A small class-conditioned image flow-matching model, trained from scratch.
Data: trained on pictures of board games with random positions, seen at a slant, 10.5 epochs.
Rows from block 3, named by matrix and row number. Rows with one number belong to one attention dimension. Each number is 128 + 32 x the weight over its row's rms, rounded and kept within 0 to 255. All counts start at 0. After the name is the row's rms in percent of the matrix's.
# v: attention value (model.blocks.3.attn.v.weight, 192x192), inputs 0-191
# proj: attention output (model.blocks.3.attn.proj.weight, 192x192, transposed), outputs 0-191
v.95 127 [132  98 117 159 112 156 108 100 124 113 145 137 120  84 119 133 173 145 141 105 136 164 130 159  91 155 142  93  47 122 160 135 107 127 148 169  95 115 107 126 155 118 124 164  63  83 123  88 104 255 141  86 152 111 127 142 165 156 156 171 146 103 139 106  97  89  78 114 148 110 111 105 116 151 116 149 120  94 155 126 105  81 132 148 130 110 126 105  89 134 165 112 118 119 117 159 131 167 147  59 210 136 119 138 117 116 113 135  92 214 153 159  99 134 153  94 157  99 155 106 121  90 153 117 197 107 142 116 144  93 175 107 180 181 138  84 144 124 152 132 112 159 149 121 111 116 188 115 134  94  77 145 190 175 129 136 119  72  47 100  82 120 150 106 105 112 121 123 185 107  95 149 162 175  98 156 151  95 124 121 131 166 117 191 142 152 178 127 132 121 121 208]
proj.95 111 [120 158 146 167 105 120  88 177 167 135 160 153  40 112 139 103 135 105 130  94 126 145 133 137 126 134 166 168 125 147  74 126  62 148 115 134 132 115 170 139 139  95 128 140 171  85  96 119 220 139 180 110 147 128  98 160 144 128 106 140  96 168 119 145 119 133 141 144 148 166  95 159 158 125 108  96  89 120 168 125  91 122 126  69  65 114 109  72 118 108  86 127 146 169 123 138  74 136 128 178 122 129 128 119 164 164 121 134  97 152 130 143 147 122 156 108 197 124 152  76  83 127 133  66 113 212  80 117 121 109 118 114 150 133 178 109 124 165 149  94 141  96 194 151 173 124 143 190 122  85 170 161 149 127 126 134 125  86  76 129 150 131 134  92 126 147 136 165  64 132 144 192 201 177 121 143 122  93 148  77  86 175  44  85 153  95  65 109  94 165 100 149]
v.96 078 [126  83 132 111 154 102 180 148 140  71 130 122 124 142  72  92 144 111   5 134 118 170 148  93 161 112  76 173  90 151 153 138 140 133  75  75 113 112 148 145 152  91 152 110 166  57 150 104 123 104 144 119 157  88 167 109 139 134 121 140 160 119 113 127  90 118 112 144 150 161 108 141 122  93 177 171 104 165  93 161 155 151 122 179 154 109  68 144 115 148 140 113 152 121 160 145  83  82 106 143  78 203 120  30  99 108 115  79  81 142 130 101 109 120  80 126 115 140 123 152 165 175 133 203 112  91 123 121 219 186 123 144 190 139 123  98 114 139 128 135 109 149 141 136 108 120 101 142 167 111 113 138 128 138 121 139 137  98 170 108 109 105  88 162 160 109  96 110 112 157  80 115 161 125 106  96 121 143 194  55 165 151 116 142 177 119 164 127  96 137  60 132]
proj.96 070 [147 159  90 104 113 131  84 140  98 192  97 161 132 127 114 118 117  89 104  63 143 112  75 160 105 130 173 101 109 111 156 161 153 156  96  85 122 171 134 119 157  93 128  82 136 122 123 155 210 143 135  77 119  39 124 145  90 149  88 141 121 119 127 135 115 149 179  75 144 140 154 161 139 115 135 166 182 149  80 121 160 145 116 151 203 126 108 164 125 146  97  61 165 174 158 140 113 154 135 190 133 130 101 134  73 156 117 113 122 116 102 142 109 201 136 135 210 161  74  91 150 126 116 111  83 120 152 113 115 111 124 136 101  89 105 139 115 140  90 114 123 179 120 178 137 144 143 153 177 152 162 145  59  90 113 140  92  76  74 170 101 152 134 179 122 131 130  84  64 124  87 156 163  58  80 135 112 167 160  73 163 115 145  99 151 122 123 137 136 189 113 154]
v.97 075 [174 166 114 128 145 150 103 131 119  91 133 144 122 166  98 103 131 108 100 102 119 122 147 143 147 123 139 124 134 106 118 149 121 122 190 163 180 146 115 106 134 159 174 108  82 137 145 110  83 101 139 131  71 131 144  84  79 138 127 137 103 125 176 150 154 104 123  50 158 154 186 236  99 139 152 115 127 110 142 146 191 153  98 135 142 116  87  84 135 114  98  81 130 146 102 101 185  94 107  88 106 142 186 151 136  82 160 161 163 146  85 144 169 147 171 116 153 132 195  84 129 141 158 118  70  32 129 179 109  95 138 169 114 176  85 230 112 115  94 106 158  68 125 137 130 114 145  88  90 110 120  64  89 117 127 137 175 135 107 136 128 156 179 170 187 124 150 126 129  69  90 143 163  77  86 137 119 138 137 146  95  76  82 122 132 135 148 161 141 121 121 143]
proj.97 081 [104 133  87 157 137 110  95 137  99 169 195 149  96 148 112 117  86 126 157 115 100 124 113 140  57 132 122 146 144 152 181 122 109 193 199 129 178 150 126 132 126 124  88 144 130 100 154 101  98 121 164 113 157 147 102  54  77 103 109 136  79 123 111 139  93 174  70 140 161 127 142 128 170 140  62 138  98 143 125 131 125  86 105 155 126 117 124 120 201 132 168 186 207  75  84  97  48 159 149 114 120 131 189 138 118 108 123 120 175 109 136 154 153 142 176 115 143  86 149  79 108  88 110 109  98  88 130 139 131 116 186 165 132 182 120  57 100 108  99 101 160 157 128 143 111 115 153  98 101 129 151  60 123 172 133 122  64 163  73 117 140 164 102 110 135  92  91 140 133 213 152  93 152 168 100 153 158 107 141 136 117 143 143  70 135  98 153 153 131 148 154 187]
v.98 077 [142  65 128 116 192  70 131 124 173 146 139 100 133 116  47 110 137 145 164 127 160 120  67 170  85 144 109 140 107  79 141 102 155  86  66 115 144 153 117  89 105 133 148 100 150 112 114 150 192 164 122 165 162 161 104  99 157  94 148 151 117 139 174  98 135 158 123 163 132  93 125 105 192 133 119 132 119 173  85 128  92  64 125 149 139 101 181 134 170 177 112 122 126 104 148 138 103  99 173 123 178 158 122 179  97 103 109 108 151  82 138 108  88 145 133 127  68 112 113  90 120  76 146 157 147 175 132 135  98 201 121 168 130 145 153  97 114 190 145 116 112 102 125 113  94 151 142 194 164  77 160 222 122 170 171 123 116 199 123 156 116 161 102  78 125 116 127 172 101 137  72 141 144 171 142 153 120  99 143 127 177 164 199 126 119 143 183 163 144 127 119  90]
proj.98 084 [158 124 147 178 183 143 136  66 124  88 138  85 132 131 166  63 145 143 138  84 157 141 101 154 141  79  77 125  86  93 175 142 136 126  60 129  43 143 100 125 146 157 120 114 188  83 167  79 126 169 116  43 131  98  66 133 160 161 153 151 129 146  89  85 112 131 121 119 113 107 128 154 112 139 134  94 140 152  58 146 134 128 138 125 166 181 155 163 139 119 128  79 117 144  81 111 168 111 145 133  85 120 131 124 141 114 132 180  71 125 155  90 116 118 143 121 145 121 178 226 140 121 121 142 139 142 125 163 110 149  98 129 108  94 141 122 124 180 154 170  88 103  77 145 126 173 184 179 132 126 134 175 139 130 141 139 113 195 131 140 110 135 108 193  85 143 124 134 127 139 147 178 145 159 135 171 160 185  91 149 192 135 134 139 164 106 122 105 122  65 154  36]
v.99 079 [151 142  96 132 126  86 138  82 162 121  94 138 115 133 134 109 125 145 151 155 109 123 152 213 127 174  97 120 167 146 119 123 144 135 143 205 154 107  71 170 190 143 143 155 155 164 149 178  96 173 125 147 170 122 104  68 148 132 155 115 142 118 203 154 170 181 178 112  64 120 111  96 148 174 137 123 139 208 114  97 154 177 208 120  92 140 114 127 132  88 126 135 123 201 113 132 102 145 144 128 171 103 149 130 103 150 114 136 166  13 111  99 193 142 124 120 208 144  90 116  70 189 114 133  98 132 119 136 106 141 151  67  92 118 161 123 156 115 188 141 137 136 125 118 170 123 129 139 120 107 134  79  97 159  98 130 164 154 104 129  93 143 101  92 153 144 143  55 105 132 139  94  69  79 125 120  63 132 136 134 128  91 115  97 132 159 121 122 132 116 136 123]
proj.99 090 [133 133  86 137 122 125 118 121 132 150 106  81 126 157 103  90 173 154 118 150  93 107 194  59 163  79 157  86 107 121 145 103 101 153 132  70  96 133 179 185  68 127 129 110 149 168 118 127  97 177 118  98 168 147 167 113 159 131  87 156  85 142 192 161 135  84  78 147 141 140 141  83  90 152 102 118  83 102 113 138 124 111  75 115  98 122 174  57 129 125 122 153 167  43  67  66 158 129 111  91  73  79 139 111 147 113 130  78 113 216 147  82 173 124 134 115  85 119 144 111 148 136 178 128 119 143 114 109 157 151 147 115 166 158 156  60  75 145 114 121 140 115 142 139  83  70  68 142  97 156 146  95 159 105 169 104 116 122 103 133 114  61 123 159 178 172 161  97 101 114 131 149 118  71 151 153  88 138 128 155 123 143 130 161 164 130 100 139 121 129  97 181]
v.100 074 [157  49 121  89  87 110 170  66 148 104 121 157 135 173 144  96 143 126 136 124 100 122 107 145 140 138 118 110 103 121 120 122 129 157 114 116 104 184 103 191  75 157 129 125  96 142 159 181 175 111  86 124 178 171 178 137 128 175  58 148 173 156 154 125 174 143 122 128 124  72 133 188 157  68 144 149 117 152  95  82 106 153 144 161 123 113 106 100 138 118 108 146 138 139  98 122 112 143 112 168 168 156  65 147  73 140  79  90  89 104 128 168 203 127 115  87 155 112  65 142 135 115 193 154 120  97  46 137  98 127 165 108 109 158  92  87 153 158 174 152 202  83 177 137 170 149 145 166 124 113  98 150 156 107 132 108 105 147 118 117 100  84 145 124 142 142 127 104  41 124 121 114  94 129  85  95 143 106 129 131 161 197 102 160 100 130 109 128  85 137 120  56]
proj.100 083 [157 114  44 148 152 151 187 108 124  87 113  96 141 204  93 137 163 127 122 136 146 107 180 138  69 138 170  89 162 109 162 119 138 162  90 172 144  97 131 182 150 173 106 151 122 194 110 124 115  95 100 167 114  92 214 174 162 110 150 132 140 134 174 148 108 101 110 145  92 150 140 122 116 163 133 154 130  75 106 123 146 140  97 122 145 135 131 159  99  98 209 118 139 139 116 127  88 130 107 145  74 155  98 112 154  81 151 108 170  96 137 152 214 123 133  55 192 104 205 111 142 139 157 120  59 112 120 145 176  88  94 130 140 187 111 147 160 149 177 134 173  97 125 121 196 134  99 147  81 141 115 143 120 141 115  95 125  86 130 130  91 105 107 130 120 186 109 150 123 103 153 190  85  93  95 104 128 101 151 122 145 105 129 102 121  86 112  83  61 122 100 143]
v.101 077 [148 144 157  98 101 111 159 129 130 140 172  90 111 148 138  43 142 117 104 107  65 118  94 111  95 127 147 177 157 153 132 119  94 138  85  79 109  82 123  74 148 130 156 179 146 102 214 140 156  97 120 144 170  90 139 166  87 138 125 133 118  87  72 140 124 144 103 100  47 126 183 151  72 100 136 153 101  50 145 179 134 126  94 101 131  82 129 139 103 101 168  99 105  49  95 134 111  94  65  98 173 118 108 145 116 162  82 131 120  99 217 138  89 166 126 109 155 123 133 140  93 123  64 124 125 119 111 107 143  85 140 138  85 144 113 108 142 125 147 156 185 136 111 143 151 146 140 106 139 139 134 129 164 202  92 161 136 120 149  98 182 169 129 113 124 135  58  97 137 111 173 159 188 136  97  49  88 155 115 106 154 157 107 137 137 116  95 136 121 138  80 154]
proj.101 079 [142 120 138 155 106 145 127 175 107 142 160  80 139 139 155  49  81 111 105 140 117  85  60 143 146 118 124 144 197 139 104  74 146  87  79 108 127 126 131  88 160 156 132 119 123  95 126 115 101 165 159 146 125  96  77 154 164 164 168  87 148 134  31 105 109  98 108  75  71  95 156 124 148 133 132 125 136 136 155 122 152 117 144 107 113 131 167 124 101 126  99 191 121  78 104  98 147 120 162 120  98 145 143 128 150  14 146 182  95 155 147 154  53 117 110 144 120 134 140 131  90 172  89 134 150  66  98 118 120  83 135 152 122 160 119 103 119  83 128 187  77 122 189 142 128  89 158 134 107 129  77 111 121 123 150  87 135  64 140 120 155 112 105 114 146 114 145 123 108 115  87  77 146 179 146 177 156 109  95 193 125 196  98  62  86  87 100 127 154  89 134 158]
v.102 085 [171  49 145 106 153 172 153 166  89 189 163 122 116  88 152 190 143 182 112 143 107 127 136 118  60 166  77 154 130 189  98 112 163 112 166  85 116 107 117 114 164 115 136  54 191 186 103 117 154  94 156 136 123 149 107 160 103 172 112 103 113 127  72 123 143 113 127 118 136  83 162 127 114 163  89 123 109 102 166  87 137 161 102 113 164 123  74 108 108 161  94 166 101 138  79 146 153 150 182 185 151 136 114 109 150 126 147 146  79  68 106 106 102 148  81 208 165 124 161 150  65 121 151 168 118 137 142 142 113 124 100  78 116 127 171 112 126 132 133  86  67  84 134 139 117 129  79 159 135 107  70 138 121 106 157 130  87  97 113 112 149 144 150 135  90 141  95 108  95 149 209 144 193 115 186 164 121 166 129 124 103 127 114 127 104 128 194 114 145 153 161  83]
proj.102 092 [ 88 114 149 115 190  87  99 125 139 139  82 145 198 168  72 118 100 140 157 110  93 100 146 117 165 151 133 124 162 140 122 117 105 174 188 122 130 155 154 136 128  81 137  87 207 192 115 134  59  88  85 106 126 157  93 111  87 125 160  89 111 170 110 108 141 118 112 135 108  79 140 102 144 100 153 125  82 130  96 154  67 114 175 110  44 144 145 111 147 185 100 173 109 137 125 115  76 138 137 165 132 145 126 141 128 175 107 121 107 164 124  98  85 110 125 224  88  90  80  73 113 127 121 159  60  83 148 152  93 167 125 138 144 118 172 143 114 132  76 140 127 115 102 104  74 141 180 151 183 133 139  94 114 104 145 104 114 143 131 159 169 110 112 100 152 125  93 110  94 157 117  89 181  49 155 129 116 164  57 117 167 150 126 137 132 127 133 177 137 127 154  70]